{"horizontal_flip": false, "rotation_deg": 5, "vocab_size": 29, "encoder_depths": [8, 15, 8], "text_encoder_qk_norm": false, "text_encoder_layer_scale_init": 0.1, "init": "torch_default", "optimizer": "soap", "shampoo_beta": 0.95, "batch_size": 128, "epochs": 5.9, "final_lr_fraction": 0}
Rows from block 3 of the text encoder, named by matrix and row number. Rows with one number belong to one attention dimension. Each number is 500 + 40 x the weight over its row's rms, rounded and kept within 0 to 999. All counts start at 0. Numbers have three digits each.
# v: attention value (text_encoder.blocks.3.attn.v.weight, 192x192), inputs 0-95
# proj: attention output (text_encoder.blocks.3.attn.proj.weight, 192x192, transposed), outputs 0-95
v.143:495486507502485418499604492491547442579504490513487518412514431466465570420510500555490521463528504484439516557555556563516484480517509506442531517512478479465499536512522537552423448481466504572446430500534536462518528581481459578464495468420456493487451530510423442501536500564498425463
v.144:466508478558478516493511557494534521540516532548506506455490518442475498568483477567460518529442468455460475468490502468507549479503490560536466493536523539501510467573554492486477461533533513474465507540503527498462525494543545537494459498455391474427461451496499472533487434507533454519
v.145:433553527494575509489546503485553423592463549486496507443518497464531435488498546570460447476519542462484505481443525482529521549503490492531492501544446509496520502526515538505477499521501591476489481463493512447429489513503540490550500419517493558505469507489519491470536477406520540499
v.146:477521490470513492489508480557474478516467534508508572453496417481478482417513517467500552461503453474475507537553538523481528467461537537481478446417547524502500493521565532492501449531558510454468524522491479460458465550482429510513516465516513501560495526526494412504509488502487561447
v.147:502467452501525546482487492505499552486443472586563541543475459434469431455477507490514472509531509517484528546435496477489484488487521546546584456530461507514465463558490518551447564544517493500493443548401444501499506558519533512534468521553461558504453447484546474466513441498490424436
v.148:519533525422506469500504520508536568425488418597465503519470487530505548446507521458519452528519497579481523539556527425566495521460627507550551507489472492497479482474482440518549616467515490453529518517483486489488505542458504485563483499482576493539511472507574493415503521501461499526
v.149:521504464509531457567486433504503492514482587559530523562497518474512434479467492550519474500528476460465516519440478457595461452486441478511528513527515438463534485480481528508525429505470482500439482520447406492529475549533503551459441483503580521471489508527510519496525505552537511444
v.150:491500525520417457507477434509447498432504506595516455566498468456482510475463502426546509543503422519501558534529486467498469444509494546513554517470501486482461489568503483550514535475521463521496491531481524561534530544459500507488496515527522450548503442490436453550526534550525434459
v.151:501582489516495540548487477561488504488507512437494469479477441559543532390542530527533513451512500450521490482496529453508411481531530534492484498598535415506503537494585512538489498488469488548412463530492573492529502546500464552489444502441442483447420549497515471593535464577482487464
v.152:511490433453508497457451442522459538486482440553483537511526446483498523492452492449486453593569480499551521469529409504553496510462510477497516551489508524548501531457449440463501507486492496506437434474519524502558544428533535512562462521516534462564513500510537495498492495546485486527
v.153:457505565516427486502541432464415440440578440524500508516480520412562519535472465482540511568554464479492453449505446529468576495493523461448551461478515515491524598491479523481521500467466494556507551515521470487505524522511510435523497498510493516508583460519593416531573515522478546470
v.154:490463559483467511466508570475459490492472537507506516559486432452487446576487532551558454563526499607513520453505492470452486480421548517552603537440506493474478482490498470530528461448519562492509528531551456523497515500457516473515520513560479517418483392453556493440521464536562487502
v.155:494481518515525392526499531523521451468523452486527452453446416540510469443536495441545459480527466529454417520509511499494506436503522522480529516510568526574524518541527531494475475458472424597502524499545473455482396581527477546497537472467523512483564531431578480563494453590458507515
v.156:576475556436484468555473475534458499463521481497514475558485489503502537514490513412558522508462449513484541538508419518497433415488502516486549539478535504480475499540467499504589493410501469522531551512510546578561566497452465505419507546510549434576497477505438546564492566535461472487
v.157:501524524481490400560492407528492503453514458544537434582507527559499500569443471460508523573507488459514500546458408466517476489478544499464531534439496446515515532492451441524542471410508531525516496546539451485549503509472532549453509475549643477489487495511483476470482502536508476464
v.158:533523481494479374569529461528486517524516491445535450583523464565466535531534474450479578497509470504509503517514488585612479469487407464508473531458548462496517547509529500486605476468455490468472491536552517506523463464475466570476566470478540441491444516547448451441477564561504535493
v.159:475477489490449445552524554519536493506523507456471499515485520522480574513537457500464569508513511510497465551518518604415563445483507497576557522473573610528496517533549502510412471410490502520433504487557523457505464564499540541475512432475478505465404515487522424526505549543474494451
v.160:530619507452536569546464413462518477497549516485481537466449478478520468470498498427457490417429481539476456472567484471460531483424542575505466491460513486488544483538574563445513471526496498432501476540478537548492469506482449531477475517466525428532532531474514478577569541500483481478
v.161:541490549540457437554565520496461483522467542521417529517491506543499505562417408509515547484490452548522520469511493529475488415426523556485475578489505511458500538510545505495571502472504584527447479516543489491545523497448500476461525527424505444496493503527475460504541503507489518461
v.162:485496491538495446437491547444493434593490464523532539528569465504496504462517482542487533526531534389490569490509554565463425502521460533518575512439446491493553518491604509520524506467459512544475442506618593482508499477479531537552449510450537493538450513518458505445494525460512479474
v.163:502463515485537476485480469534474541447548467525515463479499482436529439462505507475489458455531514413485452549447455473491528443530500440439454417581468457565536487502540510497498445538496477448505441456507444522544475472562505537530563559465539524506479527478486506422496467573462528484
v.164:520519495454498349497496550509474563529488497498533521530553541495501493530458499536450414463477561462540464415387437511513531521439490567543577482515449586526468506506495475473509478453532517550497593528441474507517556474540527442535524472443456478540512432434499530504484519506496479449
v.165:496509467502513563587500466470475528484559469457536503480489471431510481461492498489457450514526442486543404505506511526477526486482575475516459491568532500464562487528520562450506517527501480493478563500528481542554472484627472476489542519379454522518452395503496471597499564544486527498
v.166:494486551489529578611550520496502514527503485499497493428488562489531465566462493546447493478509496542461463516472502527536512474509512465525569484566497456454488509528442543490581481497537501589479571499448399503495549532501520475491535504554468446433463479510547549492516439455469470522
v.167:515504402511448416461494521513458536466501444523527519569529431472510502487511501517462525530538500473620495453551454474545468463493420546526511505390466551518549480512589469488562539463493514553526534497474538530522503453542512499523438532417475478484439428451455452513480501506483490497
v.168:513528485526491563494504502406477534469564457519540508477497515397477475505522541561496504532524514460508437494462548481534571538558499484459472382527481505498506440520533480465476515573461427476580523518496462556501440548584560468504500554487451574435553434475505505487510483484524483500
v.169:504494471586532512421554633457517548537496474490493481535516500474498517477515494573491453517465484461530473480442522543634503515416529524520623453485499486491474529517529536478532541553473491595516466507497494446509523508586522519579396503480424565499463501540484500478536481476487497482
v.170:483580524462558561507495481432525408508545540471505552490432492483533428514505482473464529452441436569412471491522485535490538448437529573483553480488576492448535516533532574463477478538510485480504570543501494530503518495443471504504503484512502483511514514484535490553570470513483464456
v.171:476560493454496432506547558475546385526510454509475574517457410440478575419511515540536476412549465517454494470509474621506480487436528521492469556427494471520548496479562513531530553500476503520508609473536472531525454520499479545493552475433461503510433528517466471533494509516533508502
v.172:508532488495518506441564498501501460503525444452423503529446499433511488466528451477549526511566516475483447480515468666470471493507486508426564487485485504516587504512573536522513519364469525534498515502539467512494479514522510529457419551505509552516488523510491471570494514495448507484
v.173:492561569431502567576481494459510498484499497548508509504455524550481594523439509527547465459490524475454540549430476411429488469489511553512601506547459478509481526520456554509532569494528516491528534515550481509473481571401525503497536510580497524517545505417457506481538514531474527472
v.174:500430567516514487544522545560465513524454474474475559527556512520529565537492517489509486537551491454537531485480488429514475536507419506525589498433460497526531543503472465512524514487503551512508566489537544496526576456514558477536508486506506512599473425589509491484526470458461516556
proj.143:503455570413429530476522499429470582481502446522493438464433518464552408487465491422518489494440525529498446539473491451491474478564500534517472580536457478512497515525409483436531496432479540493479477436461485430476562548500460510521474497573561519455549473523536494505518525494561501541
proj.144:442471523540537492522468496443397530479452553534498431510529536518437480577407425567436468519482486509579520539500494493491443501547447530540489570543543486450505529554513504461497514481587476462481499544459455492570522499551558430485496482482544507538536485508474479488453448515482487529
proj.145:517538523499506525544474528632509530478505565582515509531507471491623512549425427521553505522441513498527496495424484497470457520502569589487502574505515494503422542480509504521510520370555543500492500520511493374500534507497503483499506451485498522515524495514492465481503482478468488488
proj.146:410525486523506529541447509516485507499496552601508469535532505461589495563417499541454465519405526428505507485452497505501458570514520571500496549501516462537476529536521514509527477444472539502461465435497524380495561513517565532464505461528509463521534492479507502486414490482540460480
proj.147:502468468603479478485462470481466446475430512532517475529525524528419538536468510458421447499452482466584493455531479520514497463595474551506500466587573452484509495580508514480487498497537428505436485483474463513507555521529552548516575482506513519519486460531502514460472532477527435470
proj.148:510481535576582463529486416539443444565415529422533542473495492522453515479491521525420505491417519428526560537507505528539473536496372440556531512491489449496534473545496592417520479499498471523434490515472565489500528507524499541471523451478474530562459419487505588507415510547498474512
proj.149:537523484390470432452526514518585530497578495443492529551471500453545522480488513482504531565528497530498488422521487466519490550592478509456430518419490521533526467498507469554520553492477587557516501530514515416473503499436427541571563461491435522459532519503466483494553502454482475556
proj.150:520435533520493452490524491407414493501462465445500449512473538485371469477528546472426457488494499494482483540561490515503501422532451464502513492535506498446527472556485513431488477575516411506508478473470508599470514492532497538500524535498516521532458475486502499506472496531556503491
proj.151:434449488448535426502504488480507507492534488495508492540489515458517508483494554436475480525556534553400439508511454469486476502496448454438511467501511500588535497508532515510444456619454490439518511448533518438473445526512579549514514572483502469455509482520522510469478549500542513454
proj.152:561514476491552498493512559568509421528523482404492524519544500485467521422588542409518501500506501473492514439562481473491502446530472446529554414463586500513548520521520491495509503588490462506618531529517447535440471502517435513528528508460436481491478470493491543516577487549472484503
proj.153:569443555486460473490551535550463551475572432458519458479507526471583501451551531440593490483526505517473492521547449482483532421490510465544514471519522514463518491557457492484509524582527525487518499509523494531482524537497388467493514514529483501477496485474572460516573478568552510496
proj.154:493464527558511475537516474507420441474492507511497441503492528518395535527471492523477483494448478450553533515542514560496508481497472522538496484535521486457543453554493614392516528528595466536448444525444493551527544501513507492497560446450455543535475445471533560453460476536514496490
proj.155:420513391422492479490501494484544454522551532496522530511496510453536515496504547495497481510494484433457456449507502557512470594512498459456449437466439502570562517485568471531456469577396524495539495486527542486492535499481548544567469529449461434504528515498422553468524553459509552456
proj.156:481473481501509479456508460376504445505500461428490524492503513493347498467533556480420504520542493513477509497587510518517508500501420412483475435487485469523544482458476487467479484623439448494531513496475497622480441493521518544524485582504494465500475495486476547507472501535491501496
proj.157:483479448477456490489520481453492486518491462358531524500514550452414467467535574445443498560559494524465502473576457499492512473496437422487499466456546502574555451503558510500513519589491443516524547495470518522504479437470517480564523531450464521477509513512503560513516537547511506492
proj.158:491485474419462495438511467411554487509537441428486542494486522492487489449550551462509521498558454572459502492569458485456477484509446405436447445432478537522580495466509430525457538589423493535563531474518492508512434436492457466563462583508513535454477502497472483526545541496514488503
proj.159:388457492508493413492526466397429507503471522532507467521462564523469481559485556486446464458416556460497448546527514561501472504535432527462449500477451453524566438495455561407484497580505494487523543490427478469508560449531521501485504507508497523439547475545481490474480481531553517528
proj.160:519526485503500461480512452521493590517512546589533525495506485517512416514397501485517468488478517506534503477434572446489495501484482503479496521467474511488496540568524394507516511565537525500472495493491454521549503475509527444476483492474515483533434446509539481512519481473364508511
proj.161:450502442518476531530496468421546495533429527598522571499512515499514463512451529528494495510493517495534484445510536491473523496522469508479522421469536478490526511455549437413437500528459633503481502482479484497499433525509558480567435477509501558525446455502469428540516511404492527493
proj.162:584508536514498487524506492518482518497544470474508482530484432574479527502547443436494450548533486478482476474425560494498505475524521583515448529490452506488486548517520466555535423434566448458519490487512455562563520460511453473488565517519451427525531554555556558519537519634501484474
proj.163:449496526440449493512542514478526439503505478519479417520481467463519564501513543545474485530486546512448494547533453547514488509510515466573460492545530449447512506479477536504532570458459400505535561530489528475438503530529475452458504533543521524473568577466465539479414515492581527501
proj.164:538485441536516537521487450506460462528526492526526484471491571492462499452415499509581496511554459475589474509573561477446501507548491524534463535465482463439472491453481542469515471479524509529498403606482512495536483499514457549502484559565526508524508520510577466438475423472475554532
proj.165:403508495468519580402502489451530503487522507458509520526520498428552502517464461500552431470508493501475473464431511473537510498529445499508477445460484456549478514564498494521448559507479483453466526552406505531505483501547500500465470529521526541529478488495557493508474454470485504509
proj.166:397467479555462532448409494534496444454451490536508524532533496482519534481471479525503565479484445499477571512485461537506476517524438515461483480496460488445488478494525513503423513558494525427510528510526511489457396522477460538494469490523521545446482486570485461563480466485549512474
proj.167:533486414504478614532476486421532412491465589435526559499589507465514536470455521505603533496493503442563467481481506534455524476558487530502536503486468367544495547400472551461464535444477532494482533553481502474497463525512523479495547549509484605479494494511453493561506481503496545513
proj.168:431476561466541539454521462432539486484584485423477434513511469489514524533549506504502473527509523511465479523472473485536494521473542468497483525538419488534461494538443501545539512480472379469492520479492522524456527503504460531418519522476523493513561543496565529489465526572544469516
proj.169:542473535471531504509493469520485471495468454530510530524498483550485478437455520473411511486484499509543463422406538469465492473575447600541453514504459546489496465492415504513475492457508492444414483482517458506498544480469483536488515611510541382529477557489520430426566497488504520496
proj.170:480538513496526427497481480557439583503573516544501511512481468521516452521463475511444479491505536500487495488406556438503486509483503522481497564475422484459497500619513402534536462567559469449458493476519499562516480465515491504432483497461504499526462466529567485510490529529417493511
proj.171:490535506517536525465463465475522515482537448503490498510453526467494431590500471479512423566498520471461483493387499506534460499543522509464544491465513559615457562545528445537606475451552491505483473438528457537574500482568500464464491548529537448518556469481508456483536470529440484552
proj.172:584571577535513429517479494458498462491525522579481558463508479519459492486526517571492424507448563463501467445480505450477545497491516520533524485521460546530513588509525435565531552528509473501485550511528470466532543496477540452491509481503496388542503569484465504479489480473461492531
proj.173:525503526475449460492481456612440545515485482553478462526468476563465516472427501542494586549484480485545549479576532471457486476534465524487485532482436505376555482474516412505497437518507499566505467533562507462524531484469499468495498546539483401482444527568498474476498475446528453458
proj.174:612463497518502512513482524523471444531489495416496482484486533500430543459552507531604501532475436515512569473582492527540507491528476518518508477486532496557491479406488557548479512418501506510509499572499483436488559496504491512513568480516491443493489530501466511481496480535542470487